A small encoder-decoder audio transcriber, trained from scratch.
Model: 6.54M parameters, log mel input, encoder arch transformer, encoder norm layernorm, encoder activation gelu, encoder layers 6, encoder width 192, decoder width 192, decoder layers 7, decoder norm rmsnorm, decoder activation gelu.
Training: 18400 steps, batches of 256.
Data: trained on strings of digits, spoken by a formant synthesiser in many voices, 120.6 epochs.
Rows from block 2 of the text decoder of a small encoder-decoder audio transcriber, named by matrix and row number. Rows with one number belong to one neuron. Each number is 200 + 30 x the weight over its row's rms, rounded and kept within 0 to 999. All counts start at 0.
Before each neuron's rows are labels from the 100 texts, of 14848, where the neuron reaches its highest value: "fires on" is the input token at the peak. Only what is clearly more common there than usual is listed. The data: strings of digits, spoken by a formant synthesiser in many voices.
# fc1: MLP up (decoder.blocks.2.mlp.fc1.weight, 768x192), inputs 96-191
# fc2: MLP down (decoder.blocks.2.mlp.fc2.weight, 192x768, transposed), outputs 96-191

fires on: "eight"
fc1.675,188,173,182,238,204,213,195,133,214,183,178,208,187,257,199,201,144,199,117,210,231,170,172,238,242,249,210,196,193,128,195,204,193,228,249,246,163,213,197,165,159,218,145,198,273,153,202,193,222,212,196,186,142,200,166,215,204,168,250,196,249,216,162,216,244,138,179,185,222,201,217,224,201,211,170,284,224,192,158,204,207,182,187,163,221,172,189,203,148,163,213,189,212,226,245,202
fc2.675,152,204,195,196,196,196,200,193,175,222,214,212,183,165,217,199,197,271,212,206,204,204,225,201,170,222,181,222,194,156,181,207,249,194,221,188,161,246,212,229,250,204,145,214,165,244,244,182,175,245,255,213,206,202,232,173,187,258,210,164,233,196,252,189,247,164,199,189,211,116,223,206,223,246,217,166,111,231,198,198,174,192,206,232,177,199,206,228,194,198,192,160,199,263,170,209

fires on: "five"; "nine"
fc1.204,161,265,142,207,183,215,173,217,215,211,211,200,207,210,215,195,270,260,224,116,169,230,232,169,212,230,191,175,220,256,268,214,240,235,206,207,239,240,228,173,239,197,218,132,211,215,187,194,189,222,202,172,191,249,222,198,148,198,151,187,174,156,199,238,245,193,208,193,196,231,176,199,223,243,192,215,227,183,183,185,184,190,244,210,160,200,202,210,194,206,210,222,209,159,218,200
fc2.204,169,241,204,222,227,185,194,148,235,153,189,171,266,230,206,228,211,225,178,222,180,208,215,191,178,262,230,205,202,227,181,230,177,247,193,184,237,194,178,190,193,187,279,214,174,181,202,183,211,171,156,211,183,214,211,184,159,172,148,166,149,205,165,203,190,186,172,223,209,210,209,213,209,268,217,168,211,186,235,205,224,170,217,202,184,222,163,171,191,222,159,165,189,184,228,207

fires on: "zero"; "seven"; "two"; "six"
fc1.598,203,257,220,254,199,195,196,142,209,198,181,172,235,242,218,203,226,223,183,175,203,203,175,221,189,279,223,237,174,188,188,270,202,244,207,173,218,212,194,155,183,228,215,203,201,139,179,215,244,215,173,190,201,198,186,183,159,169,187,189,225,213,172,243,195,188,203,181,251,210,207,219,197,194,197,206,199,159,181,224,214,175,245,197,226,201,186,204,220,163,194,197,222,159,254,180
fc2.598,215,217,221,211,190,187,179,146,172,204,188,193,194,244,197,212,157,250,162,205,233,225,182,202,207,207,146,284,186,188,225,226,292,202,201,195,139,226,182,249,158,231,173,208,225,163,210,205,163,192,177,183,227,204,170,201,151,174,195,181,229,193,210,207,205,164,202,143,230,189,226,256,218,144,219,209,177,189,130,217,191,181,180,201,176,204,168,218,187,194,195,155,236,174,231,204

fires on: "zero"; "six"; "two"
fc1.305,234,191,202,271,175,168,201,161,244,179,186,174,258,244,201,239,166,188,133,251,218,241,196,208,217,230,206,211,196,182,176,260,176,255,213,220,198,205,193,196,161,225,185,198,229,165,187,168,183,233,164,180,210,188,195,172,207,197,204,186,219,191,183,211,179,175,195,190,244,214,230,235,213,204,181,174,167,197,197,281,222,164,179,214,201,187,144,197,214,175,211,188,192,219,222,219
fc2.305,167,170,227,287,234,229,221,172,150,213,144,234,196,168,246,207,124,198,175,206,224,232,209,232,184,195,198,212,156,198,138,180,237,208,242,191,189,231,176,199,232,212,152,236,210,200,211,204,178,209,227,195,184,164,146,167,226,196,206,176,277,202,254,145,229,199,217,235,208,193,241,212,182,204,172,223,161,205,169,225,171,187,224,182,204,211,259,238,214,154,181,185,176,219,203,215

fires on: "six"; "zero"
fc1.515,183,173,203,208,171,132,198,204,172,228,207,163,249,175,145,175,214,170,222,238,192,235,254,191,201,234,195,232,232,183,161,198,190,235,177,202,201,200,238,236,191,160,193,185,151,175,192,182,211,170,239,241,212,193,205,185,248,212,188,181,167,170,204,189,139,231,191,187,222,160,199,183,219,288,241,154,191,260,252,223,191,235,184,231,207,178,227,229,178,237,224,190,185,187,188,229
fc2.515,186,183,206,233,220,229,237,204,227,173,172,275,168,233,185,210,164,161,165,179,274,162,156,232,190,178,186,224,177,181,180,188,237,217,215,212,277,180,163,162,183,183,207,227,224,195,217,228,187,208,221,166,194,231,248,226,207,135,200,218,208,273,222,191,188,170,192,229,223,241,189,228,188,171,197,195,204,145,205,178,169,212,207,239,215,213,233,223,178,173,165,227,179,194,215,188

fires on: "<end>"; "eight"
fc1.544,165,248,137,220,205,212,218,129,219,189,174,215,219,197,233,222,208,222,183,182,201,211,139,187,187,233,173,255,185,208,208,243,219,222,204,219,196,148,223,217,220,236,170,187,216,175,218,217,223,174,183,119,171,169,195,177,132,203,225,240,210,185,177,283,249,174,180,232,212,233,225,236,216,234,169,224,175,165,169,185,203,156,250,195,215,147,228,187,199,182,196,185,162,270,229,190
fc2.544,203,258,227,192,211,243,202,264,151,243,199,205,137,191,166,155,202,194,216,172,185,210,257,206,255,224,194,205,200,196,233,176,206,195,200,173,114,250,207,186,251,162,178,157,169,205,186,213,184,195,223,205,198,225,130,199,220,243,207,184,221,177,240,170,236,169,194,197,204,165,202,221,207,190,207,231,162,213,165,211,194,223,205,168,154,211,138,213,212,196,179,198,191,212,193,185

fires on: "six"; "three"; "zero"; "eight"
fc1.307,224,182,227,212,196,138,189,191,185,230,176,274,211,153,233,176,149,158,163,220,216,226,234,222,200,214,205,206,185,241,158,194,218,265,217,216,186,171,206,225,185,184,186,176,182,200,205,197,203,206,230,147,176,152,174,196,216,197,233,181,279,169,232,196,163,160,175,180,215,191,164,205,216,253,185,209,219,199,182,227,200,223,209,172,203,238,229,241,270,176,196,208,200,224,235,196
fc2.307,190,187,220,164,221,216,239,251,165,184,249,212,172,184,194,164,206,214,240,158,163,196,215,240,170,188,192,267,202,192,247,177,231,200,205,165,210,228,211,194,225,103,223,199,167,211,214,256,164,208,198,226,219,225,167,212,204,205,181,207,182,215,197,208,182,227,176,221,216,184,217,206,154,172,226,196,221,244,188,143,154,228,180,184,190,176,235,231,122,206,189,243,228,201,196,182

fires on: "<end>"; "five"; "one"
fc1.746,180,214,120,195,174,221,198,196,225,177,200,169,216,227,223,199,259,233,220,159,143,232,239,181,168,238,205,239,230,277,253,207,212,230,231,233,219,234,194,179,208,184,262,148,226,197,182,202,183,206,184,169,166,223,219,217,165,211,163,220,163,189,158,260,238,170,196,189,205,248,214,204,197,250,212,205,208,177,189,167,223,181,258,181,200,201,180,194,243,225,210,216,215,221,225,210
fc2.746,185,213,185,271,223,207,207,135,218,205,196,177,228,189,215,196,185,224,178,201,187,210,220,167,203,265,184,188,227,196,190,213,148,258,201,214,177,239,179,217,214,204,205,168,203,207,188,203,204,172,180,172,169,204,181,197,188,223,173,151,188,167,208,195,255,121,182,218,192,219,220,172,187,268,209,157,196,173,203,267,245,150,215,169,189,234,167,174,237,192,188,202,160,214,160,221

fires on: "five"; "four"; "seven"
fc1.727,172,243,169,212,216,192,192,147,215,184,209,166,172,234,228,189,256,246,167,241,199,197,221,213,145,239,211,216,187,254,204,187,213,199,183,218,182,185,145,144,211,227,233,190,221,237,191,207,216,192,180,202,211,187,187,226,143,230,239,187,233,220,182,243,229,186,213,208,185,262,222,204,244,208,156,269,194,229,167,172,211,156,314,198,199,219,184,195,205,169,202,200,198,181,212,205
fc2.727,240,169,182,211,153,228,203,204,166,116,210,175,196,179,182,174,244,247,186,223,196,205,165,201,221,207,153,238,228,182,215,195,249,185,207,219,172,204,212,232,200,216,172,224,230,222,164,230,193,181,229,227,235,179,197,194,221,210,225,226,216,213,165,241,189,240,256,165,160,169,209,187,267,149,214,228,234,197,220,209,152,229,181,200,213,149,245,228,127,214,242,193,255,206,212,189

fires on: "seven"; "zero"; "four"
fc1.626,253,231,146,186,200,199,197,189,236,181,248,148,194,197,151,180,278,212,200,235,174,245,186,158,206,177,192,177,231,185,176,245,188,255,211,208,200,210,189,220,211,201,207,154,200,163,143,210,165,210,209,184,230,223,155,186,224,214,201,189,175,182,216,228,194,194,208,172,223,215,206,233,215,206,143,124,189,148,251,248,187,196,148,195,202,188,142,216,228,239,202,194,222,211,212,211
fc2.626,214,236,240,172,199,150,216,160,163,233,166,263,194,172,255,222,196,199,176,256,208,233,242,244,193,209,183,219,185,207,199,130,215,134,199,225,173,194,201,203,204,181,235,185,186,187,228,230,160,208,229,193,215,197,168,242,233,191,226,221,255,201,234,173,173,248,217,177,218,190,143,237,208,144,172,221,275,244,163,214,196,234,195,186,196,208,229,249,181,155,239,172,230,196,227,156

fires on: "three"; "eight"
fc1.80,199,225,142,177,228,197,200,177,190,199,220,203,173,175,260,227,199,279,235,152,156,236,198,166,170,173,151,210,187,160,179,230,254,151,195,192,210,181,209,249,250,203,208,197,186,187,254,175,229,161,199,205,195,221,239,224,142,207,154,183,175,184,246,293,181,196,163,186,238,184,202,215,209,204,237,154,202,148,201,183,167,169,196,218,159,216,222,200,271,171,187,182,216,150,204,177
fc2.80,189,186,251,185,158,217,148,189,165,233,214,219,189,196,197,154,203,142,186,218,232,187,224,256,234,195,237,130,167,224,231,191,151,219,228,189,173,137,208,165,168,196,186,242,220,211,158,183,195,215,220,217,211,191,199,176,188,280,274,173,236,245,206,162,189,230,233,225,198,236,188,194,185,174,185,255,215,234,179,182,238,182,190,186,203,169,238,209,174,178,247,216,176,230,177,194

fires on: "eight"; "three"
fc1.423,225,255,153,154,196,175,179,175,223,204,155,227,189,171,265,217,191,188,218,203,194,172,209,200,197,201,183,189,191,286,236,198,197,240,177,180,191,205,262,219,203,179,227,174,187,207,222,168,194,146,199,114,148,179,208,176,175,215,197,206,219,173,211,247,179,121,173,222,196,264,148,197,213,246,201,213,205,188,149,232,248,153,217,200,195,234,191,196,228,204,223,210,179,162,192,210
fc2.423,206,202,234,230,154,192,208,229,161,234,255,219,250,230,131,188,233,222,230,216,181,189,207,185,234,212,213,190,210,137,175,245,244,202,203,208,207,231,208,207,196,206,147,231,187,236,194,188,225,187,230,243,209,169,188,153,223,232,216,204,200,157,166,169,234,229,199,198,160,148,243,187,194,235,187,156,172,196,200,194,155,218,138,192,210,180,180,203,175,217,194,157,220,238,200,206

fires on: "one"; "three"
fc1.551,219,182,167,183,189,203,173,213,194,218,175,221,252,182,219,194,171,136,167,201,212,187,202,198,219,273,196,208,189,261,218,179,194,261,212,195,235,210,214,217,203,174,193,181,203,200,217,187,193,229,216,146,175,220,195,149,231,206,217,183,205,222,202,173,229,168,213,213,185,243,147,194,219,292,197,210,223,222,221,202,212,183,161,175,199,202,218,218,202,209,194,230,181,210,182,219
fc2.551,146,155,248,151,236,179,220,250,248,177,212,184,153,229,187,145,213,244,208,209,191,209,196,212,182,194,227,263,214,210,233,214,236,183,167,186,175,202,220,193,209,196,196,249,170,230,211,218,223,196,188,193,187,182,180,211,211,187,185,249,165,179,151,255,205,236,192,231,167,220,244,167,190,195,192,199,207,197,149,177,179,207,238,179,131,219,139,186,142,204,199,248,192,215,198,202

fires on: "<end>"; "nine"; "one"
fc1.13,182,201,173,237,194,196,211,184,236,176,162,197,185,179,231,191,218,273,223,138,166,240,226,220,133,269,210,205,188,223,229,205,223,216,185,191,229,203,192,177,218,204,217,178,219,131,204,224,252,200,174,188,167,178,242,200,159,187,163,202,195,195,187,269,200,154,169,200,223,210,222,247,214,256,231,187,165,188,191,161,191,174,260,219,222,214,155,180,290,195,213,192,202,211,232,189
fc2.13,220,184,166,246,254,197,216,204,225,189,167,200,231,202,205,194,173,270,205,195,188,201,191,131,207,222,162,202,210,180,183,195,190,230,183,243,238,226,199,218,203,220,198,191,212,216,225,203,209,196,173,174,138,192,176,188,218,177,152,154,171,156,203,207,207,139,197,200,190,207,213,180,220,287,207,130,209,186,241,265,239,187,178,201,156,190,184,175,231,188,198,195,157,223,207,215

fires on: "eight"; "five"
fc1.435,240,171,155,205,214,201,188,174,226,192,209,208,180,164,227,184,177,191,171,231,195,196,218,188,225,203,174,198,228,218,182,192,200,216,157,267,164,217,183,207,214,197,185,178,240,217,196,229,211,188,179,155,184,158,119,231,220,203,224,179,232,165,176,291,211,132,185,182,183,232,227,186,228,218,168,227,193,202,181,250,219,189,204,128,207,152,191,213,270,172,232,220,185,212,227,183
fc2.435,165,205,213,229,165,168,176,187,213,238,254,144,206,188,156,233,183,268,216,261,171,240,253,181,227,223,242,207,237,140,225,215,200,191,165,231,141,235,191,210,235,245,168,168,176,186,198,189,228,202,185,244,207,166,168,218,217,249,182,200,190,147,208,194,236,197,204,173,197,121,240,200,252,194,222,165,138,228,250,245,239,191,174,171,184,166,163,162,246,202,228,161,229,195,195,271

fires on: "seven"; "six"; "four"
fc1.629,186,247,185,221,195,232,182,143,247,213,166,168,207,238,202,264,237,283,224,189,159,165,200,217,116,263,217,185,191,230,206,226,235,182,182,184,205,224,193,186,209,265,245,208,222,199,217,208,197,218,206,191,179,193,220,236,155,206,190,194,163,212,172,255,207,176,192,210,173,198,200,198,201,206,197,204,158,220,163,215,211,166,247,214,188,212,148,175,216,170,200,159,243,180,241,182
fc2.629,172,221,153,174,187,177,178,139,222,233,249,154,188,182,208,220,191,267,192,194,183,212,204,216,214,233,187,210,217,209,183,198,220,201,189,236,165,226,176,261,229,231,185,221,213,193,240,165,201,178,185,179,210,154,220,218,143,248,177,164,137,168,171,238,234,154,174,204,201,200,218,213,253,266,224,159,195,168,212,228,248,172,181,248,169,155,178,168,160,232,245,165,194,197,211,229

fires on: "eight"; "one"
fc1.268,240,183,200,219,201,202,190,165,194,197,143,236,233,184,236,207,161,170,156,174,215,195,204,219,157,280,196,205,207,185,195,207,186,195,198,228,210,193,183,134,203,235,178,205,256,152,210,187,228,205,164,220,103,185,229,207,165,191,221,185,262,198,184,295,156,166,202,195,204,213,240,198,217,211,189,258,196,213,185,222,220,188,301,181,211,174,212,216,244,167,209,194,243,247,215,202
fc2.268,177,192,181,180,160,193,139,258,132,293,230,192,181,207,146,153,234,177,201,267,221,166,200,166,191,212,155,158,217,193,216,219,170,219,209,176,162,184,199,200,177,198,152,185,161,205,198,151,212,211,194,150,258,235,203,165,180,256,202,143,227,219,207,211,206,162,228,214,207,200,211,175,202,183,206,224,184,258,158,179,219,197,146,202,212,156,220,176,118,221,232,167,209,229,195,212

fires on: "six"
fc1.761,235,190,181,237,204,213,203,153,227,191,173,176,194,191,247,220,207,296,184,228,182,177,215,234,119,238,198,210,226,227,172,191,217,212,193,242,225,208,172,137,195,184,235,198,211,192,237,235,184,205,168,212,161,155,183,235,196,172,198,213,220,210,131,269,215,181,161,174,195,198,226,199,212,250,224,246,200,229,242,216,193,213,231,162,214,157,208,194,229,164,219,200,225,161,232,183
fc2.761,176,230,176,245,155,231,186,133,202,216,181,127,184,196,190,249,171,248,183,220,231,252,165,225,228,199,227,188,169,241,248,185,171,266,198,219,149,203,175,189,221,211,172,162,226,210,178,134,193,215,189,150,151,184,189,215,211,220,220,131,173,239,221,202,211,96,151,193,234,220,184,188,214,216,215,210,204,201,189,280,252,150,202,209,214,202,237,192,162,212,192,151,172,236,198,220

fires on: "one"; "three"
fc1.96,214,161,154,186,203,159,196,207,197,231,209,170,198,202,257,171,220,248,217,176,189,187,214,192,122,235,171,204,220,276,206,209,208,207,247,184,209,167,157,194,211,211,221,153,210,198,226,209,216,217,194,173,191,239,244,216,166,195,197,192,179,187,150,278,183,150,176,206,206,222,212,183,230,287,217,260,186,205,183,164,213,173,259,193,215,176,204,190,251,226,218,150,199,244,207,207
fc2.96,222,215,172,234,175,249,175,176,190,174,191,151,224,166,204,208,216,208,189,175,161,187,204,168,196,267,183,156,234,238,207,200,152,242,210,210,174,201,183,239,216,191,240,212,195,231,171,222,193,187,207,221,211,230,181,176,165,241,218,136,131,191,206,193,223,177,237,184,158,165,204,175,209,256,225,157,238,223,249,232,231,200,185,180,223,206,253,186,176,249,180,168,205,242,166,206

fires on: "nine"; "five"; "eight"
fc1.730,211,227,151,207,197,202,219,173,241,194,197,218,235,188,230,210,240,212,198,205,153,227,234,179,160,247,201,211,226,286,221,194,236,250,217,206,203,216,203,189,229,191,238,133,219,193,194,198,181,217,197,148,158,230,178,203,167,189,170,205,205,160,192,275,219,135,184,204,175,250,220,160,189,270,187,195,177,193,188,220,214,168,238,177,192,225,201,192,271,188,207,174,194,183,263,183
fc2.730,200,224,215,218,242,210,222,155,242,219,142,180,198,195,211,172,169,268,225,187,149,236,199,185,218,249,212,203,196,192,143,198,171,227,187,219,206,266,227,185,223,206,203,192,211,219,219,216,212,178,174,159,142,216,169,204,181,212,171,148,165,166,262,205,239,153,175,214,195,230,234,188,178,293,211,163,228,150,196,270,226,158,213,158,197,234,208,170,213,180,190,187,184,220,191,205

fires on: "zero"; "two"; "six"; "seven"
fc1.150,167,201,251,301,175,198,233,161,187,183,141,149,183,250,225,210,154,249,148,245,231,186,238,237,215,271,230,205,192,201,223,220,183,244,196,230,181,200,215,144,174,222,187,193,224,165,170,197,190,214,170,223,195,164,194,212,179,219,217,171,256,211,173,162,230,178,200,174,217,190,250,209,205,205,187,230,157,226,193,230,228,169,226,182,198,222,161,190,171,198,218,180,140,221,192,198
fc2.150,182,199,225,238,245,240,179,131,183,238,203,225,201,204,222,184,154,165,169,188,238,234,146,247,183,194,182,165,155,229,200,248,169,240,212,153,155,219,142,221,162,232,131,240,218,204,189,169,217,180,218,176,214,189,182,164,181,239,228,208,202,209,232,215,238,193,196,252,187,227,206,189,157,164,190,221,184,186,134,170,222,170,150,210,210,163,257,189,163,177,161,223,222,213,169,225

fires on: "six"; "one"
fc1.674,182,223,170,222,163,200,185,160,174,209,206,168,202,209,218,197,232,256,215,162,169,211,219,192,174,270,193,234,219,228,213,226,197,212,191,243,200,227,176,171,232,228,203,166,218,166,189,199,188,195,184,199,178,227,221,214,128,221,175,188,193,201,150,272,244,140,209,173,230,189,217,197,222,248,227,208,180,223,178,220,224,176,238,185,204,188,168,192,229,203,205,201,235,228,208,204
fc2.674,203,221,159,232,227,233,203,153,219,206,226,146,230,171,205,220,188,228,212,175,175,209,239,196,244,210,171,205,235,209,174,199,164,218,188,231,199,209,223,213,193,204,199,200,234,194,178,190,212,177,162,172,211,193,206,173,192,225,176,161,150,143,198,194,275,164,190,164,187,194,227,188,243,264,249,139,202,199,193,265,247,166,158,217,171,207,191,179,190,212,243,150,191,186,161,258

fires on: "eight"; "three"
fc1.411,216,246,126,214,219,214,235,124,240,222,192,218,221,208,249,205,182,280,191,193,180,232,196,170,174,218,167,224,216,225,200,224,268,183,174,211,193,219,213,200,219,233,194,156,233,179,248,198,210,182,172,170,154,201,180,214,174,188,184,213,224,174,203,269,237,179,166,211,202,220,224,209,172,247,179,212,153,179,160,206,197,157,230,208,192,213,199,181,238,180,213,178,228,227,245,187
fc2.411,215,199,217,188,179,154,169,236,150,221,234,178,156,197,155,183,186,198,231,208,177,215,270,216,231,205,180,160,236,200,242,216,144,204,194,207,137,204,230,246,217,145,168,228,168,181,172,171,216,194,175,184,233,198,173,178,175,265,180,172,192,166,177,181,202,196,199,187,201,188,224,201,216,196,266,196,206,231,185,218,276,181,177,171,196,179,175,171,205,202,243,188,195,201,161,244

fires on: "six"
fc1.538,181,225,197,222,185,212,221,150,215,175,186,184,222,221,236,251,199,223,218,149,164,185,225,220,157,263,220,177,200,239,228,200,207,221,122,171,233,203,216,152,192,188,252,173,196,253,214,250,180,180,181,209,176,180,178,195,161,206,194,190,211,208,168,241,215,187,189,201,124,197,212,212,177,224,216,216,158,194,194,181,194,188,328,184,216,220,189,186,206,178,158,114,227,157,210,197
fc2.538,217,171,197,201,193,182,192,191,206,168,148,181,175,135,203,197,186,272,190,226,174,183,207,196,179,192,175,245,198,224,125,195,242,178,202,191,173,221,207,218,259,228,215,213,185,198,222,207,196,193,173,197,194,180,182,207,236,212,181,173,194,190,204,231,199,197,185,241,211,207,210,196,266,224,228,193,206,246,205,265,186,199,222,190,254,158,237,196,205,166,289,169,170,225,224,191

fires on: "zero"; "four"; "seven"
fc1.73,225,234,211,253,140,152,151,186,218,158,162,207,232,213,201,179,236,160,208,244,184,164,186,162,144,258,200,194,215,171,140,226,161,254,171,202,258,198,219,122,205,244,243,162,201,201,153,206,189,197,195,167,201,197,183,173,166,154,175,189,211,178,193,233,153,173,237,218,199,217,254,224,189,198,187,183,149,175,208,204,198,188,238,203,174,183,245,196,255,195,186,162,197,219,233,185
fc2.73,227,248,162,248,231,208,195,148,219,242,160,177,199,157,201,230,162,272,196,186,166,226,237,210,199,227,182,192,202,247,262,173,194,211,186,217,170,173,195,236,236,171,185,179,174,228,196,148,217,192,195,159,158,219,174,196,217,249,203,160,161,153,202,188,215,161,168,198,176,223,201,176,153,234,174,173,238,222,204,246,262,151,153,181,177,217,194,173,195,218,211,153,248,224,164,254

fires on: "five"; "zero"; "nine"
fc1.390,173,248,187,220,198,166,184,212,198,215,169,209,228,231,179,207,217,221,216,126,223,215,208,184,204,260,209,179,197,202,221,210,256,263,230,171,224,221,170,173,200,205,205,165,167,203,209,212,190,191,194,188,184,232,242,171,160,168,183,184,205,186,169,200,195,159,196,194,175,196,168,168,211,261,227,208,206,207,192,210,183,194,223,227,217,198,169,228,186,202,192,191,194,173,226,195
fc2.390,210,247,180,233,199,179,229,125,205,245,168,246,267,222,180,233,169,221,188,224,178,202,216,157,225,275,141,239,209,193,182,238,239,225,196,200,207,174,220,215,188,229,208,197,220,145,258,162,193,178,170,201,179,227,189,205,195,188,216,206,235,183,220,204,201,211,177,196,220,204,153,231,206,237,160,178,216,238,209,239,195,211,220,221,181,237,198,200,175,218,227,165,216,140,248,174

fires on: "nine"; "five"
fc1.291,162,258,188,220,211,246,208,169,235,208,168,233,228,214,205,246,189,167,221,227,171,207,209,180,203,200,208,200,186,229,154,221,224,243,186,190,251,219,214,179,209,264,242,190,220,175,218,190,137,216,196,138,189,194,184,187,180,213,184,179,241,185,225,211,233,180,198,229,229,253,198,191,170,241,168,205,193,174,189,257,213,172,257,194,181,237,235,204,249,158,183,220,169,229,226,186
fc2.291,211,221,122,143,195,198,214,210,173,250,264,234,192,142,230,170,211,210,215,240,164,218,209,210,179,105,163,239,215,224,213,234,249,212,211,173,167,190,195,239,220,185,235,201,228,160,217,122,192,220,196,177,222,178,154,176,158,223,203,219,224,192,236,208,183,196,159,222,212,221,191,208,161,233,189,225,199,188,177,166,176,186,194,221,189,184,243,228,163,206,240,214,192,162,219,181

fires on: "six"; "three"
fc1.439,167,205,243,221,198,204,180,135,215,196,186,147,205,280,203,231,167,225,156,250,218,206,206,233,180,295,230,238,196,193,206,195,158,203,208,229,194,213,167,148,146,251,229,199,238,205,193,188,199,220,227,235,165,213,252,238,182,193,242,197,226,227,149,203,179,180,187,199,242,195,214,202,201,248,209,250,203,245,205,232,240,164,283,191,207,211,175,188,227,172,205,191,199,218,199,196
fc2.439,176,212,155,211,204,148,162,141,144,261,200,170,205,204,199,136,167,217,173,252,241,170,226,177,194,237,136,173,221,184,170,188,176,206,193,227,168,152,171,183,187,248,128,196,235,227,190,166,199,210,209,186,202,157,206,193,170,252,223,170,231,203,193,202,172,173,218,199,200,200,201,184,246,200,197,233,204,208,162,186,228,185,222,216,168,184,231,197,168,187,275,170,200,233,184,233

fires on: "<end>"
fc1.450,221,227,139,221,217,212,209,174,194,186,160,204,212,187,233,207,247,269,211,154,176,191,175,201,176,212,198,197,232,252,243,231,230,206,171,211,209,175,276,214,231,211,233,192,218,200,204,222,224,178,157,171,154,195,214,223,142,198,173,215,178,181,212,274,218,159,169,173,191,247,223,228,242,220,188,193,201,186,204,216,213,191,227,163,209,186,234,185,229,196,207,179,196,214,240,194
fc2.450,217,220,162,210,210,201,218,179,197,256,206,204,172,155,241,198,160,252,216,187,195,201,257,203,202,258,202,197,170,236,210,170,179,267,174,227,178,208,202,201,243,143,198,215,166,192,192,169,196,180,166,187,186,185,226,164,157,245,163,141,177,199,221,162,204,168,195,182,188,198,232,188,170,274,225,194,259,182,228,214,239,135,186,185,194,198,231,167,208,180,203,157,147,210,175,193

fires on: "zero"; "six"; "five"
fc1.577,156,246,227,221,188,189,193,200,224,245,178,209,223,232,197,231,177,174,235,170,228,217,175,215,194,265,207,227,164,206,174,262,212,261,187,194,243,214,170,168,173,221,195,212,159,165,216,211,226,190,195,194,173,193,257,192,215,176,206,190,227,206,162,194,187,162,191,192,203,183,176,230,218,207,235,209,192,189,170,238,198,195,230,200,224,192,155,224,250,167,182,210,233,223,212,188
fc2.577,207,213,192,229,160,204,168,106,169,191,204,181,213,189,209,204,199,248,150,204,241,185,199,222,223,272,159,243,200,200,240,212,257,189,195,193,172,162,153,220,207,240,170,234,185,191,224,183,192,216,206,227,224,187,187,188,147,214,239,202,238,225,216,247,244,189,215,174,195,161,181,204,211,226,189,238,212,236,198,213,176,204,212,182,216,143,223,227,172,199,200,160,207,192,223,165

fires on: "five"; "nine"
fc1.597,168,267,141,196,171,227,203,195,182,192,227,217,205,196,178,200,237,237,236,140,177,158,223,186,172,249,203,177,190,217,189,203,254,234,224,210,256,198,209,173,227,214,238,170,176,188,216,216,153,227,209,201,189,186,228,185,150,186,159,185,197,187,170,219,219,180,197,190,169,175,176,204,209,240,216,204,182,197,198,188,166,192,256,226,232,197,193,199,182,220,215,166,183,242,236,191
fc2.597,190,186,166,182,217,169,223,164,240,210,252,200,253,228,156,168,176,166,178,212,246,208,200,204,224,223,223,168,217,159,192,235,180,205,196,168,184,185,156,242,119,206,211,207,185,255,212,186,227,181,231,219,258,257,245,221,223,189,174,185,183,205,228,222,172,208,176,212,165,180,156,162,173,208,208,164,197,199,209,179,198,206,163,244,141,215,187,177,179,229,186,215,222,233,184,223

fires on: "three"; "five"; "nine"; "seven"
fc1.550,155,228,167,189,210,196,198,164,197,210,216,181,226,228,217,190,239,201,209,198,176,183,210,172,160,199,177,203,208,229,148,227,206,241,211,159,256,215,189,201,180,256,229,192,218,218,200,217,232,218,199,190,228,216,266,185,159,258,204,190,196,164,226,218,209,200,212,236,197,295,216,201,208,229,174,164,223,162,193,163,184,177,255,237,187,276,217,199,223,225,203,214,161,246,174,190
fc2.550,214,226,176,166,239,228,221,178,206,255,184,256,209,181,245,203,191,205,197,250,184,188,208,225,197,151,173,229,215,197,206,185,230,131,228,194,188,175,194,178,219,202,227,190,228,147,236,198,171,187,171,169,183,205,159,225,229,157,211,203,251,215,220,227,205,220,169,244,241,250,161,228,206,206,145,267,267,242,174,177,183,209,228,150,227,194,211,243,191,142,221,226,196,154,236,150